config.toml
model = "image super-resolution model"
dataset = "rendered scenes of toy objects such as cars, trees, mugs and chairs"
train_examples = 195000
image_size = 32
crop_scale_min = 0.8
horizontal_flip = false
rotation_deg = 10
color_jitter = 0.2
task = "super_resolution"
loss = "l1"
scale = 2
arch = "unet"
norm = "batchnorm"
activation = "relu"
padding_mode = "replicate"
widths = [96, 96, 192, 384]
blocks_per_level = 3
block = "basic"
attention = false
upsampling = "transposed_conv"
init = "xavier_uniform"
residual_init = "none"
optimizer = "soap"
beta2 = 0.99
lr = 0.0026
beta1 = 0.9
shampoo_beta = 0.95
eps = 1e-08
precondition_frequency = 25
max_precond_dim = 1536
merge_dims = false
one_sided = false
adamw_lr_other_params = 0.0013
grad_clip = 0.5
steps = 11700
batch_size = 64
epochs = 3.8
lr_schedule = "cosine_restarts"
final_lr_fraction = 0
warmup_steps = 350
weight_decay = 0.04
adamw_weight_decay_other_params = 0
Rows from block 9, named by matrix and row number. Rows with one number belong to one channel. Each number is 128 + 32 x the weight over its row's rms, rounded and kept within 0 to 255. All counts start at 0. Numbers have three digits each. After the name is the row's rms in percent of the matrix's.
# convs0: first 3x3 conv (model.mid.0.convs.0.weight, 384x384x3x3), inputs 300-309, a 3x3 kernel for each
# convs1: second 3x3 conv (model.mid.0.convs.1.weight, 384x384x3x3, transposed), outputs 300-309, a 3x3 kernel for each
convs0.167 115:177082158105132123111148189111125152109147145154122119121125137136098132130083150136133126106079089138150112151149131137131117094134138131076122146104109131116114080104083131120133187105117131175159118092155147140169092161081175062060150142184150102087114091142132112144
convs1.167 103:160105118116148134089155164077157174165114159131093112155158190102178134093193109112143122111084156159154178178107197182143115141117117127123064121147142113159160134184145119112127141127112104117144131080062142133090166092148096149123077139102142138155141097047120081118
convs0.168 098:136123133167121132120121077143102113158153122080129109147104155125171113124117095124155127167107147154081141103165149141140114057182111134155161128120044120150082119138099085131144095133157081136083108146108125135169199178156134138112091165155125072101114121091135158105
convs1.168 095:140118147119140125183117117142180125088098097146160102124085096129116069094120164155145120137103138142097139122117069075120081142167108131044125161118065085067109140186119165184125111157112098172164060107138076140180108118080095159142128102089178104057135092162201113082
convs0.169 108:143141108121094061168126119169098104173159165101098116116112127141166187127100121141188189139095125153135172161080074089135163092140166153142131122086103119150159131153148149092121085130123111126145132093086140088122217073101100106140149166159172118167091131110125142145
convs1.169 109:125078106124175153137108131084152105105111075141161121082124055094086129071096113103138101138117123140114115080148080183128095132161134131132148130114152113145140103085118127141171164110095105106106085131142136143156103089080083152204081184171118122108177126143075157126
convs0.170 099:172121149199109118188115108114113120101118135144050105145097110107095180141140150128141159170086083114132123099138138124176197144097133116114096143066074157022069072144163163185135165118096122099163110068117145142154097170072255118157154110155161141056123075092096103132
convs1.170 097:117147129113131109100169121166086160098138152139154118117091135079061134114101078125136152111128131086079143146140140158144134140089159081116058135180184145152095178145131119170080155122109106114124143127096169152124093069111168163162146135156104122123140121136110109114
convs0.171 066:065091074132178139088135056150113113115125132098165156090135129144170164091110139068110119137093104081187095162171123178195152141126143084112060101070053093112115107132144144151131137056110113162082157133092137115131112085092127089137106138080102077098123124070162106132
convs1.171 088:119207219106113139137097122120117156107120084144143120115109133157105123152142131137133109177142143168100121111094160154113153119156104132093104050103164128109111158070131135182135152147090138110191139160050092144148042139165153147130141155177063131140087074108143133110
convs0.172 091:165070176159145118113059099074117119134130191148121110130174144057175174145105092145101113136131104097150146067140083104100161160106115151099142120140125191093123098139124139195148125161151123117125233089064139072059151204168160155137178110113127145087162154109198115118
convs1.172 090:081126092184125139092113108135166123159090138105081076152100153168137125085134142212124103098136137129140162115105120155164188153158158063089083126118151113140119175144183083139148081170183173139167105169173125095139155115122174089103185152112098112092128110141158135123
convs0.173 103:129215085088102115122146138176085122146134164166135146152160088116100152120099130118125139080137113149129116112048110130125099141144147122135120109119068101111132193108141162184130149145138171086109115155172116094136090116116083112141119142099093109121154061205111099140
convs1.173 096:107170189144167156141144112142133078090124143066121121114110123128159169167157165131109123186131088129131107124175171126115107097141141121132142139094148091142135135055164156098121127141130149107175113143158118089151116100162119121086114143113126156136124129176137135156
convs0.174 103:136083122152152185077150146107172143173135081157145088139147162108140090109153115082068094147154077158145097144118063163132178194147115138134099088133120128117105095100113188152140162140103119096123150104191092156193164150153121138173124097125092142075111091132123116159
convs1.174 106:126176181129141115174150128134130094113152119105081094112136173127088133101081113128140155100165157035071073101164134160143132152130100102096105169050096142155124170109124136099082087125120158183183158199145156123133154104122211134163139130109175141124139168170146182174
convs0.175 105:126145116128201133151137195070052104178146123165108093171130134118108110156123117116126122175143105153159081136095096125174144164132126113121105157161151104124124133121110124111079167140118120131164081165126103123179142142115081119122129130151127122138141145148092148161
convs1.175 110:098126157150105070086175139139119109097163062165126076082147131110113111129097062113089102115111113077103149094054096150180095108115132129124075068133153144173161119104112155169145128119126116109185125170180103121138176106098069151167097158126175120149165147130113136155
convs0.176 113:043179125102145058084139133115181108126138124075133153171130153159155135161159130161103100054160097113142131150060205123160143132147089143115083116099091085113102148154166104101080112104075137125138168100114124146138161116213123105153117089172139101075128112124132144166
convs1.176 102:122079132175141117068153115105137109119092098142091097142103194115178168113181103164095150093069113095109112138155114168172144188120110171098161115135141100082126193111147124084104109139154134127085155087081111112119036114106144122125141129129165141123140071131145086131
convs0.177 084:158133105106153176073145148097081189141105116172150132142157144124143115141115104079147136149121146091098137162147174142176183094184124191146117122158118098136112150131136062112103068090155121195152145196103065160161135064065128171171105164131145121098135142136136138122
convs1.177 088:102172137132144120138096168170137146108102171073158168109085124103076138124147151117174085149149112104086115122133121143079100130121159088110152097109117070136164146114084143093058092151095144139099088097127118100101126119191166156141084119098136089095098124062132093061
convs0.178 097:169104112155121140124137093126063122234122120099146133134171155128152143170125148105094093143165128136110132103070154095136179164097133136148134113165184116123104156122129120179131098126130145107163145104101112157162066101101216173170115146141120150093139173103126154095
convs1.178 098:086135114162113149169131175124052021101119102170085127099155151180100117125147089150132123112142121134115118123105069166118162141143119152115188160190135150178125099098147113132170101126139080123080170119171170132067139126137163158138122143101046177137146133146085163166
convs0.179 113:133154167117195180153164137246120171114128142120141137137110091120114116125115147095187162102121113061157112188065101089102145161090068067163103099131121153094112163157118089157160124143103190104171116133180091137133150133136056143143141112131155160111147167138165147136
convs1.179 108:113115078140078072120140124087086139145113111163118125143111125194089115155069103089143132119102157115132129177143110130061046135044075055098159131175209089156176082174181132168162156111124129163182124169178146196155174062155160151129145123136123169122161172182154193191
convs0.180 096:100101106142135114141135117139090133168182111119160171126149176132118148124144145121094106099227173088116104115081141143139134102135165136146100147097120099151153077074141111201075085113151125104127108186136064101104099070067160039071114146126041057057129149122130140079
convs1.180 097:072146098143123136191107149118119142085130173114135193083122097037064113088139131162151122121160108111150145061139088144151141102109174186138155112121118123142114078113123155133097124166058063154093124111099135104137086116128117117103162168147165058093134108112117153066
convs0.181 077:091099143088135095134109105214101084080100090124131087083122106142114121091144124107171182051093133148177111176160180145154167180116157089131132089102117125178187099144133085085164120109122095174119110183164087156139132109141106116116115091141126126151101078100115159147
convs1.181 082:191136150133116118092090157088090089128112138104094105102128139127135124104114154144169160165178133120143140119107149095096150056139149145158128094085136119142096141130185148126101167151085127150135160095165128095138149134143110158138145117142083121166149126116153145079
convs0.182 102:254118112132140179160104098151114147102149164070122169133178194148113130174136104173129144156141099131111113121188166106107114069126121154154155101138125143133129155115104203161161212127122116118124124172151096132123038170162169156107105158113153122100098106121085093076
convs1.182 099:106120121139127111161145151164116149138157152153151160152182098124132125170180173115116173148128126161110108079124085166115120115127119118115080139169160123164105105133163148098148148118107104103163073056067125046105092139126160094123151139149121101074118066070134129112
convs0.183 056:135179125149084143103114056181125143068115062123151112139109101102093120123126161107178077133085107122125102114180176139127159108139129066116082161154115133119136158087124090163113108067082121104136173120144106118065134146209090139104161122161185098154117114126120118182
convs1.183 072:146174089111138153174121144139130153181179111104149095143089125144172203170134103184180190139115131123130164135123123107056117089136118168088126152124155160086141135150100181132148158167137086090089105154141139135161194139147178116187118173173166153080123131112122182104
convs0.184 103:145160110128137140149125160121110127105136158149142104114124137125146142159167180132109116111151099087159105147115128152120127179155127106140092165145134148088097135077084183124118109118076089152128123161139164110140093120179149073162095098153128197104118119136121091131
convs1.184 106:111134136116137164119164097139109136133065073136089098074073091129088113126154041135135161116143137134048156129126176154085161169131099155151118135089123106151179153116141168125148130158115130139104109155122104142118070116154083156100087181083078103125099159179134152187
convs0.185 075:133030087148125165121140108177078085085076119077136134160113132104108118090085059138090113197173131138119134119186107117122173112131113106083128149157103079143134147136116164123137109086132110124128096138163117109157073170137134085119121138170105127076093115108117125075
convs1.185 085:108090099114114155125157149168160206125128170131096132156135141166154118151152080164089084157153161133085130156083177097076115162075148112126084107151055083114081154117110146174146124088139175161129074046113112108122164175169109112116156145128158168152093109164130126161
convs0.186 109:048113164119180128158083075119125160140160147124119152172154147102142124149171160170111085088196117166077111075102121123186155125127108142137172167084103080147095139151136079145182063119153089101091097171134133066109114146147196098052079121096067043000174118158126163112
convs1.186 108:064110144145110096083126120135124143085149088129132110090150136162190193142161091188097093089173152114164171067135181155089111146108103147107087088107206090114110121130161155147110148147164051127130150174097111123115140164134124132165087128128062153110152143158111097144
convs0.187 113:135170113167106149122132113109063161162093128202099127166105132150139139120163141141162156103125153151107139094171070149112092117089097168163098135154152164154142111119157157149157150154145119138106144128157099162118103147140170128143145150168128171158165164114145163117
convs1.187 095:114168121079125120116122110119152174218114136131126214114165143146184156172138110144136087079139116101125116103127139182129088121104105106112113117140175176172099097096123139139127172159131162094138197114156132141139165112112112140084071145183152118139150122086096136141
convs0.188 083:198036148151106169117117189125157164160114159139139131124131137134074115139111126072120159143133118150102131103127121126091065134108091083087087165137161139111123082113165132160136122150145145085215092192126097110140052213112194113109106101142084127092131149114145121074
convs1.188 090:134140131191148142174161129175045146124153124133165162189153137143098118148167135131128149170108145160107086069084144107168150145112166154167106096131172158109096162115125148133149121133145105093121126125119151118093138168137097111103126164159066189099182157068200144149
convs0.189 116:109135156100115115121091136114068144156175097087156118124124091129199188120127144133132139098199109116172148096077114092084124168121104132156122183114127116127119132112151113171102122167156161068151103157080135120129163167117147112172118137144161179096124122159115129096
convs1.189 106:091135101179134125148117127119096166147148176147149156102165143097123087137136139146140123096191142104170157110108157144112131120126122128088107110107090134066120101097118127117144097121102073105099150157152127162116100144155137118128104130068127152142164126146163153104
convs0.190 096:123135207089123127108090081120121131094094124167113155140132106164097111146165180153105154097146137120098169120158161119109130138141164124096126145170167109101152108156090154127116136113141122116082158118144145105131132189181208061052143095123084125137108125105160155124
convs1.190 103:080103107078195124092179089109114103130158130130124111146185134130117128152115089101122183093094112130101182162148160151108136095113102084169142109125089113130169130084086156109155170138128102049118129175150121160135119119111121173153158165157134093108175151176116173123
convs0.191 109:114126148132109119074116114162105131092163078122166046139109094115159144147108060167144103117116128126129105190135104147125102158128092059150132201115126142137128144088151111121080063139054157125130087153123077077059122130049117085100122127165140189144172102163138133171
convs1.191 121:180127176149163178140107150135186153169133141140125084117123165125098116130149158114122124011092097076147109111118142138127149112147098171120137102105184156140163111086107072174123111120161110164141130171162095143078145200182096133097097110168164084161112131134084066130
convs0.192 089:099168164183104070119121083179182128103162154108200134201111132118116162128136134158122134128147088079141123143100143141074105177098142068145141133137086148075132181115137177176125129140100130173092202130143142124126080138168182168182137137106199097123113120109160143092
convs1.192 105:106133109157152095166156121158106113177158136202137111116055116116081083117132097173154169130133183171130139151127134077104103134111116175212157177183110081200187186147186143176156128129175131131180115134164130117145102105087056080128152070087157119135143140165101101094
convs0.193 109:111109109155117166061113127155134132067060095141104079095127116180103113083117128110127122027188151118094124124104093141080090077086109098138086158119087202113156141158136156121127128185120115136137118163134102126122107154058162106153135137161097131123089166099123125142
convs1.193 101:112142111157108155138105109220109064180161115157144139113110152116152088119107131107159152087142110090139084127092111089122165108092101150132135147153060101175180102137182139142117124188168165181176151088091148114157181100144170113070171104159101143156099121169176114105
convs0.194 084:149131128094093084132085070088063078139082116158181151105111130136139083130152096104148116104156132076104125189211148127179126108169156110163144166122129089141157158082094130153119086089116148215176130129159101135113097157126116167122062180147161105150186131113139152163
convs1.194 087:102135137151076129197141159099115173157084197129194201162152139113093118134135119114106094109126123126140147169201187153131162161113181073098053129116150146074083115111098120173115148088067142053114128073076158096131140128119086089113105110120070167088079129129119129125
convs0.195 101:099179183147127165140088125191106098071101120084129158150107149183154091119102058119128080102132127126092137146136180105159155109083129128139188099105118093191135132172159132137074072097106137160104155088107099152089164180126110167079119129125165092145214181160162151141
convs1.195 106:154125126129197172132106147123183164123101096144097133129119120208154094142090125101169191108166096161129095141148191134082114133154146131204109152164101132125113107151155170163148133111155095097134178136161093149137139142125132107112115147122109095131105138136123086171
convs0.196 096:120174163077105154124154092163041122133162127186131142044105122115149144117182153101131145082125125101080146125137129154127102109135125168177158120166117111177123116166148112134175142143168094137186076152116119135136095103085138164168155132142073112101145070058149122110
convs1.196 093:086131130094076171150148182207132063105180138136164144134108085106050161106068118097138111079167126108123181089189151086157106084150099056089095145103116126119168117133108173135118170079110094153159121087122154120094105087166123134130115142134150159152111118118125099135
convs0.197 080:154088131168074117143094103073083105144123103077171112126099119100123104103070065100091107103110131179174156189076136137063134158096135126094088126073117117072097119138115121122162158128115088125101142111103113139074144115090140132128098146168125096110121150126097147172
convs1.197 090:098105134149114184149076159139139125113129136136082161086156089105130117086154159126153096095124084127095113161123170097162075114129080171125104116136160122168128125118166181116110114119121087181141185102150145104149145141080104192167119154166076176115132150163164153159
convs0.198 106:080166126105075132098132121135171116176084111151097100139135101119171112114138162100162096020171172107133124147082122162109085144132139108113115136090118119155131178154112115169170025146197158125142121169160049189154182110110190087090121107121056060109139062102170107150
convs1.198 099:145109171116132131108115124140158088108151156175121196118102132125097106178144158174097053115164164116129150090124191118079134056139126122142132079081093075077083201071111115147114098122064160120132129126114068099162118161146101098094129153168099147144109085115112144165
convs0.199 108:189122167094147130117119157145126128153133106081110147101104133138110146112153158110150157118172110072177075095145093115077140092096154075160139095130125134082111134140141162130129131153139097099174096095158100077148137129105161053160139085139113155164098159157116122090
convs1.199 108:102102087131171188128148102152105132166096092137150113156134118131172097108122118158183129108108163121158097138075080166086103129108130119150143086139100091150110167123137092192132170150170119125185130141128133126182168118196104108143147163149113120128110106177133126203
convs0.200 096:131119113136125120128136096084166138154098135131134069149102091152127150131103167126139147123144168162117112054122145113144139112098136149138120102117129097136111040093119159110115104143158124101130100135175143073130140150144168170075129178086102102094114195197148149084
convs1.200 102:168088127144151110148107058154151122126165124145153159124134218160146152136136097108150095091090143112059125165162155107120119073115078144165162062059096111127171101146132107133082094150149080099107090103125115132183137138158114120138125191117074057102119126200147145158
convs0.201 093:123194144147117110127138123111132129095087164187099185132157139098142074112103109125116118160148138193134186131108106057195151146190127067140154131168089114151125153136134093197174107124131162103168083194100087169081119170150141091116162134135107145086120080174094130102
convs1.201 101:127112122136161135110115130114171175042156083110125086092124115147070137183073108157134131148166149115138118100126151168099170144080128134146096168125094103169150154160178159123126086101093089082159076140163137099094121116130094091127101108122096151125106067179139098092
convs0.202 118:097114165133099154183092094116111106159155128157166147086164094132102123152105121178131153065197109104137150115200111097118192152167170145112126158137158096176154234144134157183130106168123133145138138111073130127107066156071201132148178142091128104169113118109122162105
convs1.202 114:050170155142140139156145159109128110097098126130086138188143111084123168114108157132131128118142108120151155150143107140150131094146160106113114157068138203092091166109143111145141128112135188153147145141077101109144140143136107139082124169110140152116197115136172162125
convs0.203 075:101122148107126074103126080113185165145080166211094119157150181122155098100089090077208198092139142113162157156095123173094154145114122130153122095157092087136084186155096092141103114099138159074118133149105138118100156087114097145139097188111068086065088113115095162146
convs1.203 085:060121097155079079151099115117135129091136131121120182168183133111133112134158151140115152137116152166118117123152135116122088081141100089089049065150085151123080160156130129104122133108070113088123109144069099115132141138121179150105187116170147159158152112099132172156
convs0.204 121:151120129177090127160131099076175123125127194175181160113135141099124155114092145147083134146130168097142165152112092110148064126139141160113106081132123120137106162180134143151163162188078118195138180136187085120131107134105137114152164120166127094156139091136151086116
convs1.204 114:155165145166136085201099151124120119060137172130100128083082174159119211195128170089155154107120116108195122127109134143127119116080099132070086147120067192137102161140188160141098133160179194145142159123089130165136136106152127169163165125152121134142213162111197138077
convs0.205 110:171157169145072140104165108149141136068151168130147139150131108098086154089125139147085112083110094102098116149091131107156158146127086126125099112147117098111061120149134085079088159077092208086125133102156129143134136107148164121104128130124103151183060088147102092160
convs1.205 104:123132168096153177131085113183174107131140143142192170113163169178105112091063097118141114122161157158158120070154213099072154085080104137113123120145134150092140157122065163100144149141153103169108136104113160113146151140091113135116165160142129144194091167141142169183
convs0.206 113:118150133101185156113151177180156082073118133134136149198090133148121087154141108082163104062168102110193111191067119104137155115134147110152120120111141158159135139114137111153142109159097092119132078165178091163171193138160094104117154110147149136166071097134131138168
convs1.206 108:105116114174158156186139093108137129146120068114148094137149133084141159104100076152110135100149091105119107091161156162128123145043055137035057073119113149170146135152094125131111090151127189108118138136119136149133086113093103142120130158129117088106163156179153164166
convs0.207 112:142116113160118103161135102134095159139100127210120120097128137116099143113083084160157117129095119206125141107116102125144116144082148156079099162086078158160131137119095067177085110113073125205133112190126202120108095118089142089158157142127084125131120111106113154147
convs1.207 119:057175197084132136127150146213115105135113107134109067077144088099122114096096103159111122149102094123128153160127160087113137129153122110153079114152120117156184095149104165088133142097136089125165156157134107166153106130165132146186138099139190185198150175163155115141
convs0.208 095:113072119148096129126103082113092105133130145133137121091140110160136122138132193150119089143131138132098103072146150108131108119173071142147087133123117150155101178125200176088120129114068066070153136092146139136108050156132115097089139126159077101064110119045089160152
convs1.208 094:095147162134125070121183080083102095104116134124194142135114077083143098146120127169106118160094131175135180121085062134146153109134102134136140076149138087159200108094157102032121138065158167167098144108115075086144111085133151140104102176137116097122113139164135117126
convs0.209 128:131159124134125129144198131121177172180147165187132146125049116140112111114123069189096118097128163122173156150114080150141074100172132118105129079159060129178104106100157117167122110126102138134129135134087079128136138154134125087104115163136081119134163079115118117151
convs1.209 127:139120130175109165132101138145109143099116136079126114140099130117098156117068129088146141060151119123178081176111114149104116107070142125123090198149105208101130116162095124168130165145130098150166152184199167157143147145122121124149064116143103134087121101079181162160
convs0.210 099:128117180045115165085077160150113079115094124156142135148163092138134138172148173136107128118119138101133104123127128093097155071119105095089109181079183127121208143100121127108092080099044146157107125109137129139139105180215153092102113105152129139123159073143102094167
convs1.210 102:128127107159134127166103130060132159124132134114101124154087195155144145084086160089148084088133126122155126130101174211126130139075174106113117029199139065182146115141070161153132160145125095135092224082147202075116136123129208126167090094188138077136215139125148165167
convs0.211 111:160110126116080094120114113079108167164113147168127101078153110112130117131149153124142126103177131158099150035162176100106162139140147176117132135155175116160157157175131110093124133067125116140115136139138159117167101086129151138124119140096108196123111105130108188125
convs1.211 104:091134145069145157094154124209069052128143117145129187120181149115092127102146121133118110132171162175121122147124123101151141115136174050083161160105142125140143131183169140130175097121117074138166067105109111100114155147127088124107111146132111128105111115141106145112
convs0.212 083:141112137164104110146112060112096134157100128138148096149137099135132108163112137175164136179110145141132144138131132116104128133090098118139125196107143131140165151134147125107113131097123148121151143171082130143108107156137194196121190109085176105086112130141139137157
convs1.212 088:129135135098101118130086070184152191121167183170150141109176166139166198117131125115151122114117091087129155119162139120095151093111080065100137104118090060085152159176152154122149147084085067156079148081161150102092099166078104161169188146174149080075103129120143090099
convs0.213 103:148126137128081131148117164154195099158081136150105076097139156116108076116131165109138119116130150175128109105084193160096090111138113150095138100177113110137110147172132124048151054067096124176110164049150087092101153099091083127107085106169108098072173102059134122147
convs1.213 105:152110110152073144137127127149110158118086151147162179108077173110107186105120138121129104116108125124113159107131146164087138190104132127090132126086209036131113151124118144164085153100104146087124162111072127135111135120166126102122158157179173180119151127161181103172
convs0.214 094:124177140128127159127074141142088079167193168157135177114178106142176134113134161160163065132140094129138114103118090068210138189179136112099112148102145140099107198134102132144106164088084157136126083140098098147111115134122101202156145140110140111083164094149162122101
convs1.214 103:127130137138168156128157111116123151141140125125091154088132152111082120163066072120070154136125142081154115086140116131118078172114057082088125169188165179134183087152147096136112174130147080143101097114139125126154167135072117106115112116147157123068144118141133095150
convs0.215 114:140129145130163171078153130142060098072137150120149163119129145202103115148137112114134121140146092177075096100188160172070111108089132151155129138110113118160201144097097170120109090124140184086108137110144129138162067112144202143139142166151105161156126140180134087118
convs1.215 116:138201165090187165110155137153169122155103118119119116071116105166104099179114149154110110103126141141115128127176144112116079156167115147179207110118126107127122126128123141171171140171142169153154087084101049131095108163143157085123157122101118203201122097140069151139
convs0.216 068:185114098096098122117082128111166152171159133137111140129147133139154110120130094160130128094123120117140120114073097147102125166101112120124120156118145177118142056097119080131100100099093155091082167103135191144149147119122122098125108114137110038091124137120125115136
convs1.216 088:140174142109147121155115150188165107098171150063200165114122134125094092088091111101135082124092092124097115089119132159177114069143152148186118172100111122124110145082108126107183120074147079138149042130107100145168134108145121100155118066096144146096136172120109136135
convs0.217 110:102138150157114133105081114173060123147150087169142084145122164147071136133096139148079158108171143070173141152153149077098154126093131103110151108142154088120146153142117148055077148106087092089182154126095115099121164141074137168130134100064177200166075096149142100112
convs1.217 091:125122130188121115143131111104087139105145142182113130136190146120105135056123202129133148145161130133138058135094115153170088155105165091101144080145143100097141109110124141139151178140096173134128155097138168094108156163131119114108186105143092114173125148129101179111
convs0.218 101:102116152142201133151181131093113162073168139051142178144104088136140093189163128161122142114105106128102107133143097118133142132132132140102097144177108153143077093131115141066078141069070131148172115126141110141110178099080113139101124121168145106144143146177125122142
convs1.218 100:103117116157099168158117137186129059094129119125181136136161147147123152122117205109078125082137104127141106176118083220176091169203143069056119132022073134063151144154104114075075126123103093128107114109149103173119098126161152099200159139172162127112098075100132122112
convs0.219 093:178068132101144125076122124124086110133161086141111129098131100160183138121135134162139175112106069139114095115163107062179133051141162118126117139086107136126090125107165087167094126130165152126161122156132107136133145156118128119096168107107082068133115074091133117128
convs1.219 096:114115120167095156137115181073088125061114104074150072162101116175122190170042177129131092083145108077168150101142105102115112104136083161108133101079105147104110099105136160109146126195155131186088111109125145085103112157109112117117144145137146134097154167106190182120
convs0.220 088:144169161083117090075113136100205149175122119148186126158122130110158129175138162132160097143099114133158113147134159173104150160136131131097106050170131149149155143184111130158147134133147156181131168133161147134096167191213106149080130157108169132166107096133117101114
convs1.220 096:132128150127154160120097162073099050081114126039096139160132125095134157106120153106159137143140122125119096146148065109167180112122138159169191148145166126136182160199184168132107157152147118122108070123139128121158113091141123113149136113137132129114151126114140114087
convs0.221 112:121137115133149173074169137125177160125103068112142163155090055136133110134090075164128160109065116066144151119129182116186144141168119175151139083171186115191151063170146083097157094141153150129105144052089101128127167139145089120138131105122172107201140168122150130127
convs1.221 098:128110144118135089127144098172105163096171153190186119082158112075102107127099124111106119135110108159206157201129096098158113088122105127076102142143144155102145101139115166108132148116116085056081172087122128165109142142128118067083111108100172157143091122125120131132
convs0.222 126:111126157144121149116170159194128131168088142118122080078120138162097084145117125172104059116128137163082131110124120105169135169082131160126104140179111114123123166186097197126196191080114131173132131096168132115122165094139169184145075106129131094084097208145110153134
convs1.222 112:140159126075141106112123095177123097170188162167162171142185121144095126076103145096101142203086110096067103133119083161128159171122099049193131084119065124153142098133169168099088145096104131158157152108121142140133145139121100130071112125151091084108100140142104099156
convs0.223 085:150097154167068156151056172091084142103140031144110161130120120101137151111092107134130152086128126150156112125126112135142126110168172093176198154094215149087127109132140132087118112134126110075168112033095146122164064104093134099126123130182153193120103096107084117151
convs1.223 083:170102154100126165132127163083114154166137081133113108173077121168159105163166158088112127157145149153170138064104096171108069143124115146133158104132131134153086156113124108087103184115130179141068109113189176086155121192143143140153119104099082108104123095086130091122
convs0.224 098:084082086150126130192135124177138113108154185181128132129131163072124095156182116106112109105097123150095091145066061133106121114172181097100080154124123136138216189091109129144109129148100100106114102160151073122130138157116193153145131137098124133113174141144101119154
convs1.224 105:148133150159157125110107138180134151149120089137092162083153127163169135089055106126077099124112123114103083148174136093064103085087119060120090155104115159147110102131142188154128119150138135093108112163125091086146138162159122221180102119104152137096153186151180138134
convs0.225 105:154132147123158129098159142052057092138129139145136143191077104158114100121101066158106166132161135202092070044145138186090162182146154118097103143125153120129139043173101110065117129116127100112139140141180121151130140120100111084147100136158124126145166088156150124125
convs1.225 105:093117115150154188166177148153119109102148143102130153122120136134118083119093065103129147091128111120127099095148146121173156122177118145189195116140123102183213145133106108120067061109145112105127098130111093118134147149148133110145161074168135116186065137217116136104
convs0.226 107:099083121124164169059201217061000106100187133109164129175095085106118082142112081045117073153123142182106141137170095111141134119122146126093078114126166096130158118111100165109090150085082159116166096184139180087095118128116086097126118147152079158136137118151110157125
convs1.226 105:137171169177112127147139164193121092170155141183152143170154142095167130145198132095070123127083121061053081086194152128219132150172129157160194106096136070099118104127095143055072084141082146155113134135147115143159130105128168128175123167103172149095164186163137133170
convs0.227 079:094088112089077082159087023111128150129131083151109121122126090150171156109107108117113174090132098178106140154104115154113137136126134126169118128124149081110129159098138130117086095051107150143168097134094133073094182159086055138093151176114131141108123094064084116140
convs1.227 085:138121115135137147119141148109152134105148078162133137086117108085124130137128125133094125154145101116118132064132138070145104072111090105082125057146117137098124099118084101137145148136151139138101094054088116143140080123122200161137173140158084127129116068159135109140
convs0.228 083:077100056115089156169080144040155147154144066160114090127101172142107100139105130110152135098122120120131107132062132150141135150134112188097108137105102147096074077117094132107085134102133138121135151077111177105125076075138151133130143095130120131089109094168133079128
convs1.228 086:157167175073166185079112122109170136141166121139140095166060057119122171142083112130128096114138081121070078145187122161142133174097076092121140133139207116139190128094097101141092116142146124098071098117092173145099082158149080145107045117141143145125158161142090134081
convs0.229 100:111166086110087102133101117132189169132138110135112143120085118101158133143156127153204172157058126124128127151087121160132105137123074216167159128159093134155169152131109123121152147127145141171121099094108115110108221143132092130092126149142163134063121114061087142129
convs1.229 097:194121174094135177104149139088064057136064156132093173090135113107142152096127130063204107109127125188150114148103111100119137150094115143134149153095111075116104086104138112114083150150044139130121086162121080155132128158114100088090138114094119149129117161153136099125
convs0.230 103:127193146131167134106158163059157135078114142089143155153144144103133145081124057131102102081102150154151146116186199102167128075126181120153131102077068081130138112102170072165121137167153105093089104105148128173178116112109115161144113165202154139162169161165149175181
convs1.230 096:104164170156102155133144165148133094146130105174090108111138185095090152120143114107141125130113131132075144193144170108071113183146168109131150115127144110085097122103107154140126044100091117115143074084102096136138135140145130090075146122088099126157130077098094114171
convs0.231 075:137167187210063115163107095141116101102188130143190195141137104158128105089078091155106178150118187127163116136108099144125105118110134142066148120077180147090066170126110136114148211167167139175155151031104130049086094165106120080101125092143134107124101153137097128134
convs1.231 083:064216127126115141110138182191164161102089154114104102154150098192125137138082090155107173157157119162124090116129060104129128125120116138132154129148095165089166121175101145098157153163157083171158168081138112085089107167115169141159144131107191156181134068099123115177
convs0.232 087:146162166093141154097157152101150162111152114107101126125112140119144140097120146116152138033142141143120070074127171109107122132136166160109135120154143122130089130134144102118092134141148065091161070111093117199147153160046104074110142123095103177183103057112112059116
convs1.232 091:086100085104141096064112125053193150084075086144152097082084143100155151088133147186143170104097122083115179070144121129101105158108060123054189114160202122118208121117102099116110099074164083112089086123091097131165113109149109084126084103128078123126072062136090070085
convs0.233 098:135132115157195145159138094081112130070149159180150127132142148133097145113166138085150102100162154091138118123124162172118090145137131148089124127154087135110110091122148121140104167127128124103115121087154159096091106098143150092092116155144102074060098119126068102105
convs1.233 096:113157171118110119130123159180138118104096102127083126108094136113146086112101176142109092085174147081093144106127155095147097182159115191104129140097164122100132132176068098154101075124149015163141108117145099095115087082114085110107114093092150169135128146125130104077
convs0.234 101:127136148125157107112145132167137151138108135088143096194104140131165114121085101161088049157187154112158145149095132116188179050183174079179137108163165141100143096114144210155127139157103093154129167221141063165115118130189121130148143083145195090135079151138181116120
convs1.234 107:146127160132112134104126134133113127194140157124118145131102133115132145141178132159200157124095092105091117064076152125113167134082111195141100094149115151113151178229188095113093123107096142154102153067090140121120095121086137146105165108140100140131181118126159158110
convs0.235 098:114090175081114104066087176148151106171106124171106135103155109179140091167141129102066127107144178085164131193178120140094125095134159094087120128158096095107191153129133135085176113144122138134085207060136152118165207095119103120101131097161188122141089146152125097134
convs1.235 098:179192154199164140142156151177138110195160175159115123124126149097146157110141159133122144085112150086137134108127114124131173114117129103103067178146062179106167102077117114075081133131134193183172087098135137114131162156096137165131129154152107141164085142099138141124
convs0.236 106:082168132148178106155195158126088159134109117152121109092095103139121120146122103122118113179063060229102088085159137121123137157155109156111112165121083130159121139112140118120116122111104124179185077161109116180134084078050150120146110197172126175132140155103124155108
convs1.236 103:087136164122138158142170184127129119128123080162129120163150156107096153137160156099122143102149125097074085099141190146149205111196175176129138129161136156141129139084078126116102108106160157132133102117160100116116081090129108102165130101106096182184128161181142173124